config.yaml
model: "model that predicts nearness at each pixel"
dataset: "small renderings of single solids in any pose"
train_examples: 395000
image_size: 32
crop_scale_min: 0.8
horizontal_flip: false
translate: 0.12
cutout: 0.25
encoder_arch: "convnext"
encoder_isotropic: false
encoder_norm: "layernorm"
encoder_activation: "relu"
encoder_moe: "top_k"
encoder_num_experts: 8
encoder_moe_every: 1
encoder_expert_mlp_ratio: 0.5
encoder_experts_per_token: 2
encoder_shared_expert: false
encoder_patch_size: [2, 2]
encoder_depths: [5, 5, 5]
encoder_widths: [96, 192, 384]
encoder_kernel_size: 7
decoder_norm: "batchnorm"
decoder_activation: "elu"
decoder_widths: [48, 96, 144, 192]
decoder_blocks_per_level: 2
decoder_block: "basic"
decoder_attention: true
decoder_upsampling: "pixel_shuffle"
loss: "mse"
targets: "nearness"
residual_init: "zero_last"
optimizer: "adam_atan2"
lr: 0.0016
beta1: 0.85
beta2: 0.95
grad_clip: 5.0
steps: 10300
batch_size: 256
epochs: 6.7
lr_schedule: "cosine"
final_lr_fraction: 0.05
warmup_steps: 1030
weight_decay: 0.3
Rows from block 10 of the encoder of a small model that predicts nearness at each pixel, named by matrix and row number. Rows with one number within an expert belong to one neuron, the router's apart. Each number is 128 + 24 x the weight over its row's rms, rounded and kept within 0 to 255. All counts start at 0. Numbers have three digits each.
After each expert's rows are labels from the 100 images, of 14848, where the router gives the expert most weight on average: "top examples" is what is common among them. Only what is clearly more common there than usual is listed. The data: small renderings of single solids in any pose.
# router: router (encoder.blocks.10.mlp.router.weight, 8x384), inputs 256-383
# up: expert up (encoder.blocks.10.mlp.up, 8x192x384), inputs 256-383
# down: expert down (encoder.blocks.10.mlp.down, 8x384x192, transposed), outputs 256-383

# expert 2
router.2:093133136133170144084182147137110186119154125091140170149138127171120147095153143142121114129124108151105106146113147138158113091175100135120147130130158166124132125089099123142118176102106123140144143132141137127146138142174122157153131173092106123121138142098118185137145124159127141117066124137147163117190099105137101141098163135124137135128123078122136149139178145107089143117156
up.0:134136098148157127145150134097164158130143151100184122142150166130133097096157095102136116161178120116099105122114139101164124126163138111137154151164113088155145145117128141134150136054157113151094150146139152105105119114159146100112092135139153128144061145112154106164153145138138114113116135129143154165137114121143130094129132138111122125130136145108153118134144134099119161122146
down.0:119142150084127121131141153112126113118124113135126133132147172146062103080156141093112135129115160140161154142158109128113117074134117111076082143136138169094120095152143142127099150129122137121116174149109118164123184172160124119160130170146128149163134106104121138108154120124135110138165133179146169178178156178162112130149114144167125107133161154160129116102123115128143131132113
up.1:115170140155112156083136113119118172148116169135157128111162155143126116171166109092126121133164140115079163132139106124141124098149082131159150113157081121118133144119139161114127148124158164127110118150128159137147078108134105128117124130116155108091133158110148116148145152113145172164140111106155135131165086092122085111074112116138122102114133131120133081157133159135107144150132
down.1:110111120138100110160135139127139081125139146145085141138115142159113098107116156126098122124155152124139120145176092165127127099103131133105101137142127145128118122122119146132164099138138144133122117175115124167111157110132122134182095116135126132153159113096128093123138119142143094156104079138189155092152146142142112153165127122149100110134149121118142102116155113137132116143119
up.2:115160125146161132167126104143147123148083111141101168169138146112092159113131073103134161138140096097118144124130176150092175116112146103137127103081129107122112150108144098135145097126098104150076147140151159115159134069149147112113100148148109162133142157178129137096139095094163148136093145138164156132111098117096113140125143118138143117133162125147140106142112115170094125079110
down.2:135092112169146147118145102127099148152155125125151139108146130152130084140142166117146102178133150176141120136103199124125100103148148140150107165107084127113147119149124158107130129134105141139131098144140143108114119123127124107057184115106107093103094136096173166154133140159154108145122144087124118122103114154137163150139125152164117158110147122092117076100143115136118113144144
top examples: blue

# expert 3
router.3:119130143123111114061087119117095101132117136133123154141137132129158150108157150144170080088111142152127129110182117125167147138143148132146103149144127112124107159072168117110116140110128116075093103101167122134161116133132129108130115124110124107142135125131116149137123138079098129127089132096124106174158115135127145085103181142108126138115128104147084130151166145105087119122126
up.0:114101134114114099120146125113124102145180159149120121125133138154120056160119140123133132107108144148104149120129115121119145154111122109136121165143149145106117093119131098144131076178138124109152115103137110129102108136089126132109131129137124134129150109139114093091156136115148121170114135144132117095113118109120113083099089168149109128120168130118118124160117145133145127103092
down.0:193145151117162138082141143118154127108159107125149101104132088119145127098155143151184135115142117149133071147111158107116171139142130112133141142122124150113111103082147109112130144150116151151129110090132166121142155132087110130129149103115103127120095110160093127118121148118090106147128136134121133135099139129093129113150163126118117134062159121170107142103094079204124141122117
up.1:136123122166085108189133122127141105097117165155157086137129150125117125161106124087140136086138101112129082156107119154099164196123096095137106112107111132139151127100158107103141136110130140139138133162133134125157118145145083144090172139135101113115165149115107083093132083091121148128150173117169121162109128140087142131112129097122161131142107124106137113123103130118110104147088
down.1:106116106116107115122113132148089133133143147113156088097115101168143107131155137130155100121099122134108147170146133142147097126132118189138178113163107113107153108106127127139155102166115129125097117124130111117151083096126117147116154172161134122133164114115129137126106133150122132104157136134110137075160129141110155079099120141124103149135155166119111102164167100118129161143162
up.2:116124148153124173099119143107148106112103157137155185137090159131124124164103122112134096143166134165133139157104146129151128094140120145113102149115126126176132133153144118092144123143156096114106117141125120110147110124100152130169098123141132091138128104115142134127094135133119136131145175124116134126141088171101102094087148122137170153140137144111131150102096107140139162117100
down.2:110124112105127103130159137118136117142125099130115170113133129147127160154085137119121149137142128131121111169127144136164125099118102103106140098150089172146125136144138128110063168122108129127126126101101083136119168142137164163169119128116162125115131100088129155099139119110145131114146113128123129132123135152136095109113126152122120106119163123147145140123133141143159108155098
top examples: blue

# expert 7
router.7:136122114105143149101155119114082153147144123154143143139147103160154132193107159135110126095129111132110150151132132110121148080102115121123142107133115142142162113123146188118106154164097136094142112142113155139101088144128094165132165163112152073130171181111132117105135130141127131160160128113087144123174125131140111096143142150103157110145160124119158110135144140150131116141142
up.0:148087153130144170127114147099149121135130119121135112127094139164137170135143097127134159146133204154176111140136115097113162115176118137115119140134124142144123109145158154139103116117142128113105122135153120135179148134112131116139123135120184138121122136140105150120100172160090124143137098070099140108125145112133100080110129099185143166125115169131137109131175160119118077126142
down.0:112094104099101117171081110162124118154094099102119124104117150145131122084160153121111150137084141116134177137147115109119147075093136135151145141095087130107133122113110140146164121154160133125147153125157122108091136117130169099167118166106144143124173144136137133140128130146123139118125163137159151099139114108154160099127085112142143113103127126101125135092116168114145130147133
up.1:117149119152124134130135102141119108125101128149126156119081158134135151180125077095173122109122102157194166139144147126103144122113153134130098109126107146153146155119150165052109083105146130069119129139130158096130094113160162130156144130132146131113127128100182104170176167070108124114128098122131148114150092122094149107144151136141148104137113150086153102083124146149143130111127
down.1:092145139149138115108123153124135114118132101108121158161117163053064154124145175100111155150115133101140160124142166149120099086137110143132090130165158114092104145127152146115097165139117105139138149147092130116100162139150155136124100085141134105106110125074143120103095149143136127124133150119121143113157122157174101135184115097134102114145110137145106104149110123080154159130106
up.2:105177118153122126133139114137121128171132095149160094130147145131133127102087124104134104142196145103087130109071145116130178141117131091123130076093143158126141126138124144127132178128137141063137123150157128121156151135128103110139129128088087168116172137148144129128111156126139119113125108137161181111121149148139152089155140118107145118133077096152129053099094127118144129124149
down.2:124119126146135122149125134145074107149094137108130137137125155129109142089137146108120155129092165114107158061122106120089125113112085149159158130101154138103168143103131168096126091176138102113139112115125158114130098101155140135139110118172103080111139115133114134120092116134111125128087127169165126095135140113104159081137123125132130132157121133128152105126170107107109145172118
top examples: spring; cube frame

# expert 0
router.0:137132177099127124197114131119168109115147113113077050135083151103104115147102111112104154125105142122156131156101131129117115152155131115120114129113124096100108152164101102143136106131137140157136121200114139123140124109098160103135098082148125128131115095162101113113122155124132110136129127128124120125046162119125124127146101108140114153128151134110142128152058161115143127118119
up.0:127121157143114163161100106132172107130115104095076119185125179154118111122123101104110094146131116093112087108154174143121114127116158162106105144141137147110136148130077099115101130087111158115112170166121097081155125077102094127140129093167137114142096152138130110128102145112104164093119124136175088144079177109116149086134139108105129133124130123126141101125153152082117129125130
down.0:141157130107155101107119126099143077096178143149148137113114114151144148106146111135142098112177143144169086135098177140119179124105145118136098134128105150117102130134128116149151144118153119101151146155142132163112113136099118122137084134120165135129115155122131135097093102117141135115157082148142159162148088145125126153136151126128095154125125129150131123119104102196123107091132
up.1:107178143128128095125076097103119136114164092083097116076116140111114122159127110121123139111116140096138153129161152160145132161075127140140129113142086093136143116130109120110128142158154163112151100141101116132115142150148089094139124116109092120129118152141117096133136121137144123124146124096086095132098101152141134142133114110154119117111145144097084134129088107138131176137118
down.1:172117145100130123144153128087115160137144112153171101102119118152119133107177143123111179094114118144145146142144181100090112115103116113152093152112151125102143123098152141124145129129142157148105117126155099111141107124178100152144093143157113124123146117092124120126143129128154145108128134129131149127181134138145159177162126158149143097087125164093150094123129135109134146096178
up.2:112131116159108129095170110171105183159056155139107148106160132177142135113146135167120105146123132136088102124113127124145099139135150140136122107161130172115120127148106114117125130123123148158188181111153108128064106099119123153130134168145173131112129123130114165092132099134137128119106109096160111174125105148153154088090153138118128121169105097144087099106120158119142151113147
down.2:141112141159115099158130137152107085116115169155173122122139117152142116150145140118127114152111127126168141126160068141125118114117131176136096181110134113146182142100116143077137097105092117123092142137125124116119122127125124119115077108127126168116149125119122086136130101155131099171089129121145192129169140117113151144119114140183103115090141128126113126115126137124128182182092
top examples: disc

# expert 4
router.4:150142104135124121066152113152103146126113102127137120153062134138096107137127103111127110155138138094111133165165119196147154117091150126164132138107130122124148128152156111151135140100118121103162133112141149109133124132144120131128131140153145173110142117131163106137091136178129121121159162163106109091163164177119119121121100114127116086149082139142130131103124112141157095127120
up.0:144089148123104142121097143169137140112143135112152125100100151150085135191134107108136137135120164132076149104094113145140148139130133172151150161166083144125167147156166125125172126113156138126127161136121121155120114164105094149131137134176109107126179103128132054097202060110128159149148147085130183139080091125089111123099170108139134115158128116140146080139124128129117133088133
down.0:126123149117117113134094083130149127168125140135095136146071106124180101114113122160160125119135149089132123130117158134146133120080140144152154133117120106134119133114101086155151121129116184134139115126142158120146121117063124115175146174110157101137150113179142159150111118080129164126120116137098090152088140127088167131058109136125110138150118110153123157116144120177089105104136
up.1:141124134198117079143098133137149142127113168137123125078145143116137149144140113111171099144104137115116135134120146126077140178127150114120169157145127154118130129148185154093149122148184168111117166143131107158155071155115140131164113114133150140126146164167180130135159120100161149114144150131102123134082135113130086097141103162129122113152131158139137089133102161104126153127146
down.1:113140134110098158125104101146092104091138121107096126115122121140121066178119153089115130085119123083179145118117135161129149089136139128137153122125144148141085162163122115136171152135160154090177141185125110094119128169131154149116106119150127113100111106109155109168150159172135154131158145139110136132148139145154102163119127158110108105142076106122115106128137105112106117100153
up.2:122142116111142133191106130124157079139165105111114100140147120128088132153120117117108106104123136160078127121133119114169109120123148149163126158148132129100144130098123096123131141140099116124124114154144150086115151129154131129121113153151159124171129123096157122153096115147138126095151076141119110123155158125152106146121112078104146156129123125169104106157114108163114135160091
down.2:114068097147143112143140116113106140156143137141134139103143123179150115147110122117160084142131132110103078145098117161149141136121107189135168128134094146180143146124106128114132084154119132112107119115142151130164149067106130108165156127106155129116121132167141134110090140158107101150119134120129111090124094138096099085090140155159142154124163090167131144118155107151117129136094
top examples: spring

# expert 6
router.6:096142117122093124164130138140137100109099150103130123110173111147182139115167139133137101095138160136150081111115100113126119154104117153117122146127113138106125109140120125122117144167157143100102145123140166137099183131098108137107131124119140145120109143106165115141156126108117155178145094134174155143126116135115112131127136159132118113142135163121125136129165123128142109147100
up.0:119164127124095155136095148132119119116125152146153101117163189129169129108152167139122116089135152109110113106146117141127108182112112093132139150110100100075184098122096142143121208147115130114108093117138125096126116123102133162141165141147084137121101149122164112084134158113116186126114144164114084208096130146145118119140198132129108150137110157118153103079120116106101123132134
down.0:091101165122145105143111112138057139141160139099137103105100121177126151117135105125111112109070132129095147125100163125136103126114080156150186079153126141087150118137077132123154096170141143124125114103135097109115102105170146147108167157147146125108143134137122159153138140132125174127154155159129125065136164137144137104112091124190107148156142156121113124167179110100103142130118
up.1:112188112153128145100123145103110136108109145087119146137099139165102153131142119131133151118151124072126122150144127157142135117125121134119155131133163084109139126104156086146200139152164135119101142101138142117141142127122091106115114110134109143151153123161121093166105150110116078121137146158159146101136160107132109172175093152123145139107148085159136133156093169109138137130120
down.1:129082112093136160122157106136158155154182173120106124120128136155112135109117126129142067149149117137141099177096114160134100120113133104119136156116103166157106116165126117134096116106108157139102173149180117127110133090079136077112130127095084123158100131150106172105133170158129125131087109085104119146089088113136121118146150132137127145143097113127145136164129137142136126103182
up.2:142144138133141129152167155113148126087137141112134129181143105130163112081153169146124154101147155079118164098124139145154107108124154137104166149091155093173116085123138109105170149167097099164169159165165126118091119143131121149119119153115133125191084103143134148122099108152093148100095106170137120144126137112142147120162107091090160139064124100126162134168100076121102123103136
down.2:124120126117118164116101112134156128117161132107077130105130104160154150117148138138165115159158130121106097128162169112120083097146113098126166097134127136185120142139160109145108122152163157138038150108104132134113115127101114092154152086162150136136139171156123156123153107168109122102102143111112138125144155119115124118121123108095099138139137091164106086179099122155112143101100
top examples: jack